Rows from block 9, named by matrix and row number. Rows with one number belong to one channel. Each number is 128 + 32 x the weight over its row's rms, rounded and kept within 0 to 255. All counts start at 0. Numbers have three digits each. After the name is the row's rms in percent of the matrix's.
# filt: filter width-3 conv, dilation 16 (model.blocks.9.filt.weight, 320x320x3), inputs 200-219, a 3 kernel for each
# gate: gate width-3 conv, dilation 16 (model.blocks.9.gate.weight, 320x320x3), inputs 200-219, a 3 kernel for each
filt.180 037:128128127129225128128000128128128128128128128128128128128128128128128128128128128129129130128127123128128128128128128128128126129132127128135128128128128128128128130000126129126126
gate.180 060:128128128131128178128128128128128128128128128133204128128128128128128128128128128128128128128128128128128128128128128127128128128128128128128128128235128128128128131128128128128128
filt.181 103:130103125134164131158227151128128128130158124134118130128128129129128128133135128152130129148131136128124123132130131144046145128118100142143129137143136127129129135127125138135127
gate.181 087:134121126146127107220119130128128128140120134142131109121129128128125122140107120126135128143120115125129117136126128152128128056132099175125135136126119128131133138114112134123118
filt.182 069:128130132128129128128128123128128128128128128128129129128128128128128128128129129128128128128120136128128128128127128128129129128202137128129128128128128128128128128255164128255137
gate.182 075:128126126146136155129130132128128128128128128135129127128128128128128128128127127128128128132186138128128128128128128125128137127129117128128131128129128128128128140128110133128115
filt.183 196:115110128130042106128038117128128128118103129137128086128128128123127128131155124135088109130128124125128127128066121121140129128255127117080132130129127128100128132207128133128130
gate.183 144:127128133108223132130137146128128128138133130128206136128128128128128131128128143126128128121127134093128114127127128128138144102126128130158132128128129127129127122127130119128128
filt.184 069:128130154128124130128122127128128128128129128128000130128128128128128128128126128128122130128127129128129128128128128128126128128124130128142121128127128128128128122122126128129127
gate.184 064:128139127134216125133148128128128128128128128132149125128128128128128128128127128128129128131255127128128128128128157128126128128128128129128128128144128128128128128137144129129128
filt.186 093:131104130122233132129136134128128128134126128118127129128128128128129128128138128110129132088129132127128128130128130122128139127115126188134130128134133127131128127156129129141131
gate.186 134:127166120119240122138176170128128128122200128127143125115128128127128128124122125128169155145125125124070125127130126126109121119125128128193144147123129128129134126124124126124126
filt.187 024:128128128128132128128128128128128128128127128129128128128128128128128128128128128128128128131128127128128128128128128128127127130127128128127128128128128128128128143000128133127128
gate.187 055:128127128133128128128128128128128128128128128128128128128128128128128128128128128128127128127128128128128128128128128128128128128129128128128128128128128128128128128132129128128128
filt.188 010:128128129126107128128128128128128128128128128122128128128128128128128128128128128128125128127128128128128128128128128127128129124130129128128128128128128128128128104255132123128129
gate.188 042:128128128128128128128128128128128128128128128128128128128128128128128128128128128128128128128128128128128128128128128128128128128128128128128128128128128128128128128130128128128128
filt.189 052:141127128128129140128127113128128128133127128255128129128128128128128128128128128129128128175128127128128128129128128127128128128128129133128128128128128128128128255119127147127128
gate.189 063:132128128179131129128128128128128128128128128128128136128128128128128128129128128128128129128128128128128128128128128142128129130128128128128128128128128128128128136210145132128135
filt.190 050:129128129133128127128140128128128128128130128127128127128128128128128128128127128128130128126128128129128128128128128133128128138255128127130128127127128128128128130128129130128128
gate.190 101:129077128133172123128135128128128128128129128127151125128128128128129128132128128127113125128134124130130128128128127129146128138182133131128128127127166128128128131240129129134128
filt.192 037:127128128123128128128128128128128128128127128128128128128128128128128128128128128128125128128128127128128128128128128126128127127000128128128128128128128128128128125000128126128127
gate.192 067:133128128137130128128129128128128128128128128129129128128128128128128128129128128128128128129129128130128128128128128146128128131128128128128128128128128128128128136169130132128128
filt.193 299:125127133128133139142127198128128164130118110127130138128135127128121123137135135153133129124128254128128148124138132120069122131116107132128135138143225134156127128117241128097211
gate.193 216:122124128133255151138255146146129128129111150141216128126142128128127139130135128151134164158128130116130116132109131134189162146166151155119168156187130127130134142151132159173150
filt.194 066:128128128129132126129136128128128128128134128129130126128128128128128128128129127128129127129128129128128128128128128128118127128112126128135126129128128128128128137255130128247128
gate.194 079:130129128128128129127127126128128128128127137131255128128128128128128128131128128128127132125137166128130128128128128127130127124131128128126128127128128128128128128130123128129124
filt.195 083:128128128128127094128128128128128128128128128128127108128128128128128128128128128128128128128128128128128128128128128128128127128128128128128128128128128128128128128130117128128127
gate.195 228:130109094210129129131255125179126124152103131212128128128128130128114127145109128128128140233131131102142133157129127141130091133135121192132100216122128116174130158128128164129128
filt.197 040:128129128128128128128129128128128128128129128128128128128128128128128128128128128128128129126128129128128128128128128129131128128148127128129128128128128128128128124255118125129128
gate.197 060:128128128149128128128128128128128128128128128128128130128128128128128128128128128128128128127128128128128128128128128129128128128128128128128128128128128128128128203129130156128128
filt.198 016:128128128128128128128128128128128128128128128128128128128128128128128128128128128128128128128128128128128128128128128128128128128128128128128128128128128128128128128128128128128128
gate.198 030:128128128128128128128128128128128128128128128255128128128128128128128128128128128128128128128128252128128128128128128128128128128128128128128128153128128128128128223128128128128128
filt.199 068:127128126125126130126128128128128128128127128127127127128128128128128128127128128128126128127128126128128128128128128127127125127065128128128128128128128128128128125000126126127127
gate.199 073:129128128149158128128129128128128128131127128129130129128128128128128128135140128128040128128131128129128128128128128135127126132127129127126128128128128128128128139255127134128128
filt.200 040:129128128129132127127137128128128128128130128128128127128128128128128128128127128128130128125127128130128128128128128129128128142255128128130128127127128128128128095178131130128127
gate.200 097:133050128134220125128145128128128128129129128128162128128128128128128128138128128128131127128131127129128128128128128128158128139133130132129128128128128128128128129243133129130128
filt.201 019:128128127134145130128128128128128128128128128133128128128128128128128128128128128128129131131128127128128128128128128130128125129128128128130128128128128128128128155000125138128127
gate.201 057:128128128131128128128128128128128128128128128129128128128128128128128128128128128128128128128128128128128128128128128128128128128128128128128128128128128128128128128128128128128128
filt.203 083:127129128127127119128128128128128128128129128127128127128128128128128128128128128128130127128255128128128128128128128128128128131128129127128128128128128128128128185255133130129128
gate.203 120:131161137162220128130138144128128128128150130132255129128128128128128128170234130128170164164255160128128127128127159153175124120126126128129230129140138128128133133228129131183193
filt.204 063:128128128130129148128128129128128128128128128135130137128128128128128128128128128128128128129047128128128128128128128128128129128021128128128128128129128128128128139125126140128128
gate.204 179:143157132127133154127128117128128128128148192127139127128128131130128141131206128126129151127255135128150128127128167131231162138151139126126219126127127129128132129255142130224171
filt.205 113:109000125129165107127134128128128128135127128122122121128128128128130128128129122138122112115000121134111128141132127153129131127129143133148127128128126141130128144109127133085128
gate.205 076:138094127124255144127154129128128128157128134128255125128128128128128127138211128141127133127142125122131126128128128123176126040149124128127136129142127128128128129255123127139125
filt.207 079:107077127120149126137163126128128128128135111129122131128128128128128128129131128127095126112133128128128128128128128129115122134105126128130125129148131128128128134255154129255129
gate.207 111:132134145124090127115069136128128128132121157128126128128128128128128129129139132128110128124133128126108122123128128125154115120191128130116139127127128129109128123129122128129128
filt.208 063:128093125128106128128117129128128128128114128128126131128115128128125128128128127128125129128073128128128128128128128128126128128129128128127128128128128128128128130128128129000128
gate.208 060:128128129130184129128128128128128128128127128180208139128128128128128128128128130128128128127255144128128128128128128126128128128128129128128128128128128128128128128201168128129128
filt.209 057:128128128123092126119074128128128128128124128123127128128128128128128128128127128128127128120126129128128128127128127128128123128143128120123128126127128128128128117116078128128128
gate.209 076:129129128128128128128115129128128128128128128128128129128128128128128128133128129127127128126128129128123128127128128124130128125130150127127128127127128128128128126106131127129130
filt.210 089:129129138129130130129130128128128128128138128128129129128128128128128128129129129127130128129128131128128128128128128129237131128145128128129129128128128128128128144255133128137133
gate.210 088:130128124146128127154130128128128128137127128130236128128128128128128128133128128128103128129130126129128128128128128149126117139126128127126128128129128128128128141206120141127125
filt.211 025:128128128128149134128128128128128128128128128130128128128128128128128128128128128128129128131128128128128128128128128128128127131128128128128128128128128128128128141117127130128127
gate.211 054:128128128133128128128128128128128128128128128132128128128128128128128128128128128128128128130129128128128128128128128127128128128116128128128128128128128128128128155125128128128128
filt.214 075:128128130130128129128128128128128128128129128128128129128128128128128128128128128128128128128128129128128128128128128128174128128160128128128128128128128128128128129184131128129129
gate.214 076:135128128144132133129128128128128128148146128131129129128128128128128128135128128128128128130130128130128128128128128152128128133120128128136128128129128128128128133246127135158128
filt.215 037:128127128128127123128128128128128128128128128128128128128128128128128128128128128128127128126128130128128128128128128128127129127128128128128128128128128128128128121130133126128131
gate.215 058:128128128134128128128128128128128128128128128131128128128128128128128128128128128128131128134129128128128128128128128127128128128115128128128128128128128128128128145117129128128128
filt.216 070:128129130129128128128129128128128128128129128119128129128128128128128128127128129128131129128126130128128128128128128130255130128255131136129128128128128128128128125147135128130156
gate.216 077:128128128131134162185129135128128128132128132128174173128128128128128128129128128128131128127129142130128128128128128137128128135127131128135128128128128128128128132255134130138129
filt.217 050:128130130128127126128128128128128128128128128128128127128128128221128128128128128126131127128228129128128128128128128127130255128254128127128128128128128128128128126255128127173128
gate.217 060:139128128132127128137128128128169128128128128131206128128128128128128128128128128128128128128128128128128128128128128134129128128129128128128128128192255128128128127231128128130128
filt.218 020:128128128128128128128128128128128128128128128128128128000128128128128128128128128128128128128128128128128128006128128128128128128128128128128128128128128128128128128128128128128128
gate.218 036:128128128128128128128128128128128128128128128128128128128128128128128128128128128128128128128128128128128128128128128128128128128128128128128128128128128128128128128128128128128128
filt.220 202:129127080132116092126128130128128128141127123125126118128128125129127125128133115127120119128125106128122081132108127128095120111128094137124125130128129128118126135000120136091117
gate.220 149:183132123166126154128125112135207128128129212165123120128128125128128119162239118135131204149134120128127147141211140156137128142135116182130233128157122128128128150255116142255106
filt.223 150:128119126129140131131117127128128128128121121129107128128128128128128128124125128128255129128117128128128129128128128131000127131104128128127128119129128128128128100125126116129126
gate.223 100:131156134143137133152126131128147128128138128145224128128128128128128128141212128128129126139244135128128128128132128177127128131125126128128128133140140128128128188255127132189128
filt.224 200:128131128124000129140000131128128128128123131124000128128128128128117128128101128120124141126107131127125128124117128107128125126049123128130129129112129128128128130053125130069136
gate.224 132:124255129127186127137245128128128128122127128128222135128128128128127130128255237127116125127182167137147128119125142128179140129126138124128126128142132128128127114191156119135129
filt.226 330:133166129127122110140160129129128103131127086137131122126128128132128128125129146163109127127157126117132120126129128153125127135133159132150128130128127125127017145130126136234122
gate.226 170:129132130108168133144127160128128128125142128127203133128127114125128130128128129104144127113130133115128019127128128092125128147127136118144129126127129127128128120128132122132131
filt.227 075:128064127132129128128131128128128128128127128129127128128128128128128128128128127128124129128000126128128128128128128127128128128028128128128131128128128128128128128129124128128126
gate.227 119:136137133169132138127110127128158128128139134133131127128128128128128128146151135155137174134255170128130129130140131139152121130125121137131129131128158128128128143255129132177157
filt.228 041:127131127125128127128128128128128128128127128128128127128128128128128128128128128128127128128128124127128128128128128125128127127105128128128128129128128128128128127000000127128125
gate.228 066:132128128150134130128128128128128128128128128130129128128128128128128128129128128128128128129129128129128128128128128144128128131128128128128128128128128128128128137198129133128128
filt.229 073:206129130045147098097146103128128128138155085127129128128128128128130129138133131127151150149137128128126146143128128194139124073130150138152106103131126112128117042102078011147097
gate.229 192:236144250126148132127128095128128128128127128140126127128112128143127128134152129172064246144124128126126063128127134144145142072150068181123239128127127129090114146132128155126127
filt.230 237:132173128126218128129128128128128128130255128128121128128127128126128128124128128132255128130130128128132128128128128126128104091064128128129128128127128129128128126000125128130128
gate.230 146:130127128129141149139138170128128128128150128131147128128128128128128128128129128128112127129129246104111128128129128130127138061131129128124128129129185128128128132133130129126203
filt.231 053:127128127126132144128118102128128128128127128127128130128128128128128128127128128128128128127129128128128128128129128128127127125091128128128128128128129128128128126000111127127128
gate.231 068:136128128219128128128128128128128128132128128133237128128128128128128128131128128129053128128129128130128128128128128161128128131128129128128128128128128128128128153240126146128130
filt.232 289:127128127115132131119000111128128128128125110124117127128128128128125128129126115128212137129125126127171149129125129128128147128124147128114126128128126128128129126138146128127127
gate.232 158:130138129134128132127138141128128128128125126128128133128127129129126155122171128132122191126231133130133133129127130126069135129123137127120126126130132129126129219132170173203201
filt.233 285:142110131156120126126131139128126128149092090143128132112128128128128127120127099220128140117128134179128130071122129222114120126127162185090125125134130131130134123123124133120123
gate.233 203:127127141124126127146150157127128128120116120128126126125130122117128128124125119083119128127128123128098126136142116114100150106127128124103129128128124128130128115121127111123128
filt.234 062:128063129129125118104109126128128128128129127092128127128128128128128128127126124130142117126051123135127129128128127128125124128129134128128127126127126128129128087100155130118128
gate.234 095:128113125127255124127162127128128128128128128127255124128128128128128128127136127128127140124131124130129128128128128128142127093135128128127126127128127128128128128175127128128126
filt.236 060:128170128124126131130124128128128128131127128131129128128128128128128128128128128128125128139132129128128128128128128124127127116000129131127128129129128128128128127000128127128128
gate.236 089:128104128137214123128132128128128128128128128128128128128128086128128128134128128128088128128127126129128128128128128130128128131129129128128128128128128128128128131197136129129128
filt.238 046:127129116125125126128127128128128128128126128127128126128128128128128128127128128128170127127128125129128128128128128127126127128033129128126128128128128128128128127000127128126126
gate.238 076:129128128141128128128128128128128128128129128129128128128128128128128128130128128128128128128128128128128128128128128151128128129128128128128128128128128128128128129128132129128128
filt.239 170:127146128125129117130128128128070128128130128132127120128128128128128128131127126129136128131113127128127128128128127113125129128118126128143128131128123128128128124118124129128126
gate.239 130:130174122140255124125255134128128128129225127133172123128128127129128127129128126089141120128130119123134079130129128148136123162159128132209126129127141119129100131121126124170122
filt.240 204:128120138110131131116130128128033128128128129128127134128128128128128128126130136127130132128255135128162146128128128127174128124217128128129129128132130128128128126129132127131131
gate.240 189:131255131151135131128125127156128128133219133130130131128127131148198175130255140125190130131244136133145129157169154139232132175128179130131136129131130128129129147186154130250181
filt.241 066:128141125127129128128128128128128128130127128128130128128128128128128128128128128128255128130131127128128128128128128127126127129000128129132128128128128128128128132000128131128128
gate.241 083:128128128136128128128128128128128128128135128129130128128128128128128128132129128126134128128128128128126128128128128157128128128121126127128128128128128128128128129128125128128127
filt.242 093:128134128128126125128128118128128128128128128128128125128128128128128128128128124128128129128051125128128128128128128128127125128127126128128128128128128128128128129088122128128124
gate.242 067:128136128128255127128129126128128128128131140128255125128128128128128128128128128128137149127162123128128128128128128128128127128130127128133134127127126128128128144129121128127125
filt.243 085:128127126128128128126130128128128128128127128128128128128084128128091128128128127128123128128125127128128128128128128128033128128000132128128128128129128128128128128000145128050128
gate.243 112:130139143130136128130127132128128128129144128128201136128128128128128128130182131129132131128204148128128128128128128129181131130127118128128128128128128128128128133255132131143144
filt.244 007:128128128128128128128128128128128128128128128128128128128128128128128128128128128128128128128128128128128128128128128128128128128128128128128128128128128128128128128128128128128128
gate.244 030:128128128149128128128128128128128128128128128128128128128128128128128128128128128128128128128128128128128128128128128128128128128128128128128128128128128128128128128128128128128128
filt.245 071:131176125118129128121128128128128128128124128128129126128128128128128128128128128128126128131129124128128128128128128127127125123000128128126127128128128128128128132116114128128126
gate.245 103:128082128129159124130129128128128128128129128128190131128128086128128128133128128118126126128128128128128080128128128128152127141138132128128128128128127128128128129255129129134128
filt.246 070:128126125128128124128128129128128128128128128128125127128128128128128128128127127128124128128000124128128128128128128128126127128000128128128051128128128128128128128111109128128125
gate.246 083:129127129129131132130135134128157128128128128129233128128128128128128128128129128128128128128255132122128128128128128131128128130128128128128128128140128128128128128238131128227129
filt.247 084:127128126123133135123127127128128128128128128126127131128128128128128128127125128128126128126130126128128128128129127127127127128000128128134127127128128128128128123083119126127125
gate.247 078:131128125143130170128130128128128128128130128129155126128128128128128128132128127128078127128130123130128128128128128140125125137128133127128128128128127128128128137186127133128128
filt.248 057:128130128129144128128129128128128128128130128129129128128128128128128128129128128128130128131128126128128128128128128128129128128127131128130128129128128128128128131128149129128125
gate.248 067:129128128129128128128123128128128128128128128129128128128128128128128128128128128127128128128128128128128128128128128126129128127129130128128128128128128128128128128120128128128128
filt.249 074:128129132129130121129133132128128128128134130126127125128128128128129128129127128127131126126124128128128128128128128129129131131137128129131128128128127128130128131255129129130130
gate.249 100:130101125131130121163128128128128128128128128128131123128128128128128128134130127128091127128128124129128128128128127130161127135148131128128128128128126128128128131255127130130126
filt.250 065:130103137130129218132128133128128128128129128128128135128128128128128128129128129128130128129127132128128128128128128129215131133255129128128128128128128128128128130232134131128130
gate.250 083:128123126147128128128129128128128128129128128128129128128128128128128128131129128128018130128129128129128128128128128138127123137127127128125126128128128128128128134254128130128128
filt.251 322:128150142117000062073116126128084128115142124121011123146128168120133128126124126124137100128122128140128120127064127114133123183196151069090127120111104129105130122130151123134161
gate.251 222:130170155130236212102173128127128128128152126119156126132128125128125125127126147128173137128118127135127133131112120125209181133133120123167145125128127126127116125127121126123125
filt.252 061:128123069128149147128129110128128128128132135128138097128128128128130124128141144128135074128158110128154137128135129128135126128177128128136134128129127128129120127107103128136124
gate.252 206:138110111242133131120167122128128128134085139197128109128132128128102128130098130132218128174150123113130125139086118150130131120124119158136135186127123128122127128077119130122118
filt.253 071:128128128128136133128130128128128128128128128130128131128128128128128128128128128128173128130125127128128128128128128128127127129128128130128128128128128128128128133108128130128127
gate.253 055:126127128142127128128128128128128128127128128129130128128128128128128128128128128127126128128128233128128128128128128128128128128129128157128128128128128128128128184132133127128128
filt.254 141:123125128128130132125128128128128128133140128122130145128128128129128128131128153139131116128000241131121128129128128128129128129116155128168128128126128129128128135121255131103128
gate.254 103:130110175127255128093207117128128128128128128127255131127128128128128128128146130136131128129162128128140109129155128112149130083150092128159145127144129128128128128127136129133128
filt.255 051:135125134128129099155128121128128128129118126130129159128128128128128127128128128129000128132117131128128123128128128128129118122131123129128116128129129128128123146255255127128124
gate.255 131:129145127127128146113128133128128128129132129126125127128128128128128127128137130128128128127126127129117129129127129131144146131073200130127127127128127129125099129127137133127127
filt.256 058:130136126128141129128129128128128128130139128130128142128128128128128128128128128128137129247129127128128128128128128130128128128122128132147128128128128128128128139113127131127125
gate.256 070:127127128133125142128128128128128128125128128128128129128128128128128128133128128127125128125128128128128128127128128128130130122131136127128128128128128128128128122131147125129129
filt.257 049:128129128127129149131112129128128128128128128129128129128128128128128128128128128127129130134132130127128128128129128125128128121093121128129133129128129128128128126128110126128128
gate.257 079:131109128138235126114138128128128128128128128128255128128128128128128128134128128130128128128128128130128128128128128133128129105128131129128128128128128128128128137177141132128128
filt.258 042:128128126124126128128127128128128128128127128127128127128128128128128128128128128128126128127128126128128128128128128128127127128093128128127128128128128128128128126000127127127128
gate.258 072:128128128152129128131128128128128128128129128130129130128128128128128128129128128128128128128129129128128128128128128152128128129127128128128128128128128128128128129128129129128128
filt.259 035:128128128128114125128128128128255128128128128128255128128128128128128128128128128128128128127128129128128128128128128126128129127128128128128128128128128128128128121137131126128130
gate.259 056:128128128132128128128128128128128128128128128131128131128128128128128128128128128128128128128130128128128128128128128127128128128117128128128128128128128128128128145125128128128128
filt.262 125:128121090118089108118134113128134127128121117124173118128125126128126128131127127129119127110117116127121130128108122125133115127255090126110112126127123128090120136160118127121116
gate.262 104:141020134209117099128241129128128128143090128198127119128136125128127119171127120131068128182127127128148117140104115142081119102138122150086118173127111128152125221165109204125123
filt.263 097:129128128128134130129129128128128128129128128129134128128027128128019128128128127128128129128128128128128128128128128133124127128000126155128129128128128128128128131004125160051126
gate.263 217:125174128126122183147127170128182128126123128134126144099127128098141127147255141121123174128196128142120133126143128163170181129153145125129167128241131096128129124255131110238128
filt.264 035:128128128128128128128128128128128128128128128128128128128128128128128128128128128128128128128128128128128128128128128128128128128128128128128128128128128128128128128128131128128128
gate.264 044:128169128128255133128128128128128128128128128255128128128128128128128128128128128128128128128128128128128128128128128128128128128128128128128128128128128128128128225167128128128128
filt.265 070:128128125128127128128119128128128128128126128128129128128128128128128128128128128128239128131130127128128128128128128128128128127121128128126128128128128128128128127000127128128128
gate.265 078:133129128149131175130129128128128128129130128130202128128128128128128128133131128129140128130132128129128128128128128157128128134127128128128128128129128128128128197255128177129128
filt.266 087:127128127126128128126142128128128128128128128128128127128128128128128128128128128128127128128128127128128128128128128128128128127000128128128128128128128128128128125126119126128127
gate.266 076:129128128157148128128130128128128128141128128130210130128128128128128128135129128128134128128129128129128128128128128128128128132126131127128128128128128128128128140255130135128128
filt.267 042:128130134128130128128130131128128128128130128128130129128128128128128128129216128128128128128130136128128128128128128128130133128168126128129130128128128128128128129255129128130139
gate.267 060:131127128162129128129128128128128128128128128128130128128128128128128128128128128133128128127128128128128128128128128143128128129128128143128128128189128128128128213200140128128128
filt.268 164:128139125169066060127141128129128128128129128130128034128128128130124128132128128129149128143227073130127128138113080130107128105115128116127128136144128115126128128118081128144128
gate.268 188:117122128141255180130227140128128128125177142128190132128128128128126130127152129137102182126133161126148130128127131128157128127139125128181218128152140130121129133142134131128162
filt.269 137:195188128131126128130128128128081128128125127130000128128128128128127128128129128154118128130142126127128128130128128147094116127090128133126128129129128127127128127000128127127126
gate.269 087:130128126131222128131221131128128128128125128130133128128128128128128128129129128116123128126128127128129128128130128128128128129128097129124128128130128128127128134132127141128128
filt.271 230:102122127121165122107252128128128128131217129113133121128128128123128128119125127131129123112132122129126125132132129109136102126130113129188128119126126125150128085128128084170124
gate.271 163:128128138119255131130128128128128128129124128130255129128128128129128128129128132131177121121128129115124054130129140119194150111128129122133128131128128132128106128128129131130130
filt.272 078:128122128128125128127131128128128128127127128133128128128128128128128128128129128124128128133163128126128128128128128130125128118128124118117128128138128128128128125133128123140128
gate.272 085:131118130128255172092168128128128128133130128128255128128128128128128128129147128133129128128143152129128128129128128121196131113132124131153130128128128128128128129219133130131127
filt.273 091:133130081128125128109044128128128128128119128127128126128128128128128128128127128128128128128128128128128128128128128128128128122000128128127129125128128128128128128000123128095128
gate.273 136:157128130132142173131122137128128128138128247133138130128128128128128128151130131128128145128133128122130072127130128143133111119129057145125179132128130118118127128128125130128124
filt.275 030:129126127128087127127127128128128128128124128129128128128128128128128128128128128128198127128128128128128128128128128128127128128129128128123128128128128128128128117136120129127128
gate.275 052:128128128128176128128128128128128128128128128128128128128128128128128128128128128128128128128128128128128128128128128128128128128128128128128128128128128128128128128129128128128128
filt.276 051:129128133130128130129128128128128128128129128129128129128128128128128128128128128128094128128128130128128128128128128128128129128255128128129128128128128128128128129255159129129130
gate.276 068:131128128137134153128128128128128128128128128129129129128128128128128128129129128128128128129129128128128128128128128152128128131128128128128128128128128128128128130167127131128128
filt.277 135:127086121128176125122255135128128128131157123125135124128128128130135128130127125126145120129126122129141128128128126125131118125128128128139121128128128127135128127131126127132124
gate.277 122:125129129122128136130126121128128128126135197126234128128128114128130128127135128126128133117128128121124127128128128128227126132136126128155152123127128128128128131108126134129127
filt.278 015:128128128130128128128128128128128128128128128131128128128128128128128128128128128128130128130128128128128128128128128129127127129127127128128128128128128128128128143000113132128127
gate.278 040:128128128128128143128128128128128128128128128183128128128128128128128128128128128128128128128128128128128128128128128128128128128128128128128128128128128128128128128130128128128128
filt.279 037:131129129134129129129130128128128128128130128129129130128128128128128128129129128128129129123128131128128128128128128130129129127149128128129128128128128128128128118241130120130130
gate.279 069:128128128139128128128128128128128128128128128128128128128128128128128128128128128127128128128128128128128128128128128133128128129128128128128128128128128128128128128129133128128128
filt.280 139:128152126106135124124144128128128128128129128128128127128128128128128128127128126127133128127130127128129129128128128127000128128000125128131128127135128128128128124125083128130091
gate.280 100:130128133131129126158128148128128128128128128128223129128128128128128128130128128119119130127130187128128127128127128131128128144128130128127139128128132128128128133255132131142149
filt.281 075:127102128128084088128196128128128128128126128127124115128128128128128128128128128128128122128128128128128128128128125126128128128126129128127128128128128128128128083172103126128104
gate.281 160:124094126128131128132227129128128128124109179140128128120128127117119126163125128082126113129168128115142129129102123115128125127101128123116131148255128096132122126150098126117094
filt.282 053:121127128127115119130125127128128128125124128122123124128128128128128128128128126128000128119125128128128128129128128126118129126157131123126125129128128128128128122232128122128127
gate.282 076:128128128131129135128128128128128128130128128128175129128128128128128128129128128127127128127128128128128128128128128128129141124128128134128128128128128128128128123130128126128128
filt.283 056:127128128123128134128101129128128128128127128126128130128128128128128128127128128128197129127128126128128128128128128128128128128136128130127129128128128128128128109000109129127129
gate.283 071:128128128128129132128128129128128128128127128128131131128128128128128128129128129127127128127128128128128128128128128127129130128130128128127128127128129128128128126132129128128128
filt.284 105:151126123160133132128132125128128128130134128144156128128128128128128128138133131139255132132158128128130128131128128132078127127032110133138129131128128128129128134000129131075128
gate.284 112:129127128133136176185128126128128128127128129130255128128128128128128128130130129128130132127127127124128128128128128128130128119128124129133129128133128128128109125128128126114120
filt.285 069:118128130128128123128132204128128128124135129128128151128128128128128128129126128128129121128124128129129128128128128129125130133186131126134128128128127128130128129255140128129129
gate.285 095:131084124135198126129128128128128128128129128128255123128128128128128128135129127128132128127130137130128129128128127130167126137134129128128128128127126128128128136212125134130125
filt.286 114:140133124127127146129124125128128128128127127128128131128128128127128128129128128128128131128129131127095128128128128126128126126127000128127128128125132128126129128117127134124128
gate.286 102:129081127130180125158129136128128128126129128126224125128129128128129128131164127128139124127131140130131129128127127127201124132255134127128128126126130128131128128255138128134128
filt.287 075:128085127119097023128132128128128128128050113118058094128128128128128128127124127128128117126089130128128130128128128128087135128255141128028110128129128128128128128123081128122128
gate.287 133:151094166128129126148255139128128127146074136175128130127128143127120136128105129130128166154092139127124113128132132162088127099107151167098145171128132128137160154171145149120190
filt.288 066:128132128127129128127128128128128128128128128128128128128128128128128128128128128128165128128128127128128128128128128127127128127000128128128128128128128128128128125000127127128128
gate.288 072:130128128149147128130129128128128128129128128130131128128128128128128128136129128128129128129129128129127128128128128150128128136126129128127128128129128128128128161241128148128128
filt.289 034:128128127130137142128128128128128128128131128131128128128128128128105128128128128128126132130130124128128128128128133129128127132136128128130128128128128128128128134128162131128125
gate.289 071:128129128135128135128128128128128128128128128131129128128128128128128128128128128128134128132129128128128128128128128126126128125107128128128128128215128128128128148118149131128128
filt.290 046:128128128129130129128128128128128128128128128130128128128128128128128128128128128128128129129128127128128128128128128128128128128128128128128128128128128128128128140000130130128128
gate.290 047:128128128128128128128128128128128128128128128128128128128128128128128128128128128128128128128128128128128128128128128127128128128128128128128128128128128128128128139142128128128128
filt.291 093:137128122130132128128128125128128128135109128129129127128128128128128128129128130128124128129137128128128127128129128130133102126106015130126128128128129128128128130000114131127126
gate.291 082:129130126133130134128116125128128128128134130129194126128128128128128128130131128128139132128129127128128130128128128136128128109128115133140130128128128128128128128128116128128126
filt.292 008:128128128128128128128255128128128128128128128128128128128128128128128128128128128128128128128128128128128128128128128128128128128128128128128128128128128128128128127133144128128128
gate.292 037:128128128128128128128128128128128128128128128128128128128128128128128128128128128128128128128128128128128128128128128128128128128128128128128128128128128128128128128128128128128128
filt.293 100:123128129131131124138129128128128128129129128128128129128128128128128128128128128129132124127126151128128128128128128129128129128160128133131128129128128128128128136255136129137128
gate.293 095:129099126130131128129128128128128128129128128128139128128128128128129128130155127128131128127130127129129128128128128129210127133136130128128128128128128128128128130255127131130128
filt.294 085:124128129130128127128128127128128128128129128128128128128128128128128128128128128128007128128255129128128128128128128128128128128142128127128128128128128128128128133221140128131128
gate.294 074:138130132141135136129129128128128128129132128133195128128128128128128128131131128130132128129134128128128128128128128144128128129128129128130129128128128128128128131205115132131126
filt.295 138:132094128155130120130002128128128128129082136139130130128128128129128128140130132128213145135131132126128119132136130152126111132074105148126135130136127126127128142000127133127130
gate.295 155:128169117134212148128128125128128128128129129128231128128128128127128128136160132168148149127128124127151109131142141130143130104128099129164129128128128128128128126126125126119122
filt.296 174:132106133122000128123128128128128128100000136132127021127128128124128128129113128147116134123128127118130128127106128111127127120149157122000137125126086128096128125117093129128130
gate.296 146:129133160110153132169124124128128128126128179127155128128127128124128136124127135095143134124098128124070111122126125125170214115129137134136179127125124128127128107109138109127199
filt.297 048:128128128123106126128113129128128128128126128125128129128128128128128128128128128128128127122127128128128128128128128128127129128130128128125128128128128128128128122114120127127129
gate.297 070:128128128130129129128128128128128128128128128131138128128128128128128128135128128128129128128128129128128128128128128126129128127126128128128128128134128128128128126122129127129129
filt.298 179:130125128128125128131110128128128128130118128128148128128128128128128128128136128129050128128130128129133128127128128129140139131136186129122128127128128128128128129152246130128128
gate.298 141:128245129123132158157255132128128128163245128124145156128128128130128128127127128127128129121135198120129128129171128126108128157129127138186129128127170128128128124132127123197147
filt.299 047:128135127128169135128135128128128128129133128132128127128128128128128128128127127128130128135130125128127128128128128128123126131106128130136128129130128128128128136116124133126124
gate.299 079:126127129128127129131128128128128128126128128128129129128128128128128128128128128127126128125128129128128128127128128129130129117132128127128128128128128128128128121132139123129130
filt.300 053:128121128129117094128126132128128128128119128127127124128128128128128128128128128128126128127123129128128128128128128129126132127179134128110128127128128128128128116129056127119129
gate.300 086:147128128143127196128126215128128128147128128132128128128128092128128128136128128128128123128128130128128128128128128129129129105135128161128128128128128128128128126131130126127129